config = dict(
    dataset='gratings and oriented noise at many angles and scales',
    crop_scale_min=1,
    bottleneck='denoising',
    downsampling_factor=4,
    encoder_stem='single',
    encoder_widths=[96, 144, 208],
    decoder_norm='batchnorm',
    decoder_activation='relu',
    decoder_blocks_per_level=2,
    decoder_attention=False,
    optimizer='adamw',
    beta1=0.9,
    beta2=0.999,
    weight_decay=0.07,
)
Rows from block 7 of the encoder of a small image denoising autoencoder, named by matrix and row number. Each number is 500 + 25 x the weight over its row's rms, rounded and kept within 0 to 999. All counts start at 0. Numbers have three digits each.
After each channel's rows are labels from the 100 images, of 14848, where the channel reaches its highest value: "responds to" is what is common among them; "place" is the part of the image that holds the peak. Only what is clearly more common there than usual is listed. The data: gratings and oriented noise at many angles and scales.
# c30: last pointwise conv (encoder.blocks.7.c3.0.weight, 144x144x1x1), inputs 0-143

c30.112:578529495492496502588507491494496641545536500519491501525519463501504515530555520504505497490570430508422480504493492509497493488497509499486503504504516498483494488500488501484508491479491490494500502517497492480477502502514508511500493482554430508514499508511493502502491408506490504497505491493491502471499491539498505509508504491512511509495508502503514504518513503505509494503506515501514500508506513512517509482510497498513509
responds to: fine; dashes
place: centre

c30.7:504464576636560500484492528516438479475497498457488500510502442529472500496393444499491509500499457496454485497505498517508498503498498498505501521516500499505514499516498504501510506498520508498500531478518498507500522523510500540543500503512499498496510499507516501522506504508499501526504509517498501505500514537498498531501504511515508498518542503501523519523519508502508537500527538509503528530519499528525525507499518528516536
responds to: dashes; very coarse
place: centre

c30.2:520515493486501494512500500500645412540511498494498601503511530500508497490523395525494500500535534527388496491496490499496496500499495488512500570469487499489500498504493443501482535499493506491504495489492489530503501501506505524494491502499486498491499500507501502517494489501510502498500494500497501510489488515475497495482489486501493491493500487492494501504490493491490502494493484501491497486485489500501488500485487501487488
responds to: medium; stripes at 60 degrees
place: bottom left

c30.34:486504494484487491469526498500484492518511512493528500494501590499470487484522713502548502500506560502563534504477496486490500494493523493513494494501508498495490497504494508487500498492485491508513504515498499476489494494512488488474498494500501498584501499488483496494490498495485493497495498491500495489497491501479501495522503509498507517504503513504502496522505514513504501509498527490511494512505512470496525493512502494509519
responds to: dashes
place: centre

c30.92:481493494464506500456503500500623386498496497475489530495524572499509490424458440496482497505505492492468497492499493495499501499500493499470500529483495499499500501499507476502492495500499499486511500467497499501499534501486505501499501503501479499400495500500498579503500492500530507501500498508510502492498504498494488490420500493503500483499471500499501501501500497500496496500493451502499501458500482500504468503498501492500481
responds to: filtered noise
place: top left

c30.101:549526497482493502513492487494506465512502460492467499525502462505534515517483397508494502499522447505415470495514500533504516514520487506501500562564522532508516517512515588527482501510521499503497517486511524521504494501487503530539532499559503505458541516527520500500508525505563498504503526495514499541512536515492509514499495513499517484499529493485528501533522488488510513500539514506513480500506505545495487521500497518517494
responds to: dashes; very coarse
place: centre

c30.109:496502500523499502471490506500408662509502539553505462499501417500514564575498582492493499507498496491531500515491505494497500497501515500495499460533503500505494488498500561498482407499496499502501497520500499493496500500511511496497500500515508498504486499531495500500508499495491505532536497494514500485500511506517508500502500521500502501507502500501500500503501500501500506499500506500500515497504501504499501501500510500501503
responds to: dashes; medium
place: centre

c30.136:531519498499500495440494500495450598542597494560492494519496437500493515573647606509499513490508445519485450494495497508499499499498498497494496478489490495497500494500499491496490490499498497500506497495501496499504501501511526529500500501522503492523486498499497501537508493500499501512496504488500501481495503522502487498481498503503503497491494500491500501501499492496495498498496490501501501487494501501501488498499495485501495
responds to: fine; square grating
place: bottom left

c30.61:569505500511500492510517501503329643491484501523535496495518501489527506553454609498548501523501520500530538498487497483493495488491510495498497485507496495495483496489493510497486483492496492501490506521489498494492491498500495480489501498493497499528497498492485498497496495490497496497497496498497496501497497489504503490524499500498499506499524502502498492507499507507501499510499515498500497515501500499497526499505498509500531
responds to: square grating; medium
place: top centre

c30.137:485487506525511505502490503500432744501502499522501500504489477501480499580496504500488501498487501501499497530499503504500500500504515500521504491511560500503499498501499511500504499500498501502499499507501500496500500501464502459496500500498486497466498486497494500500499491492489500500497495492493500498499500471498500495488494470500500498493501499499492500469482498498496489498485479500499499490481500489499485498499495477500493
responds to: filtered noise; very coarse
place: top right

c30.41:461493500497470500500421513502492394495467503477483519465494496507527503448469335490467470511481519482449428507511503508500505505484516506441494513500504474481480478502498495500484524467506504494543505506504495503483548515502538508504496518501497516487482503504509519499503498504512532507505486519523526500499496504512505502488500505507501508502466503509498514516502503502502506500503498508503507507504504469512507509503506500503514
responds to: dashes; very coarse
place: centre

c30.47:525506500503501498410506489486509546536535490499496500558465537496473499498525648512495506476527424510412386498515492502510496503498501498499503518478495502489512506498502473512497504496493497495496495483496501521500500502512508504505495501495476492524491497494493501514494475500505502494495493494429501490487504504552471494505499489508499497523507500516504507502503499501497499505500502504503530505499501506519509500500474491502486
responds to: dashes
place: top right

c30.121:502484503617504500456500540504505515501499492499500502503498504501481499499464417504500503499490580503468502499495498496498497494497494498544501499499496533498499528498497497507494501495495497499497520500500499502497501501498500503499500501547497500719501498499498501502494496497497502496498495500496502498497501499501491498488501499503500499499489499501500501494500499499500501499502491501500505500499499500502482501500503502501498
responds to: dashes
place: centre

c30.4:477486507595659581494493549500500492490489505494493518506499514573501499510450502493500498499468451493522428487509491522517499503497495500442503522507497497480528509510499498501518514496513499507489507471508499500507500500516501538501503500503515511500494511503503500500531503504508500515520511507539500507507512517534521521510516519500499501511551513503512500541513505504508516500501531500516500507514507536500536518499505522513520
responds to: dashes; very coarse
place: centre

c30.118:538483498494497500471529511501353498496502495494503496503483507537501496494394602514512500498500502504496500498501500500503500505500526502512497504490489502501520505504506494510504511504501505500491505495502503541522500500497493495499498500488477499479495501499499500484484498499504500498499496503476500500477491500514465500437498462478489497567440500526477484460483501501500484500462432500488512506480464466492472473502500438496501
responds to: square grating; dashes
place: top left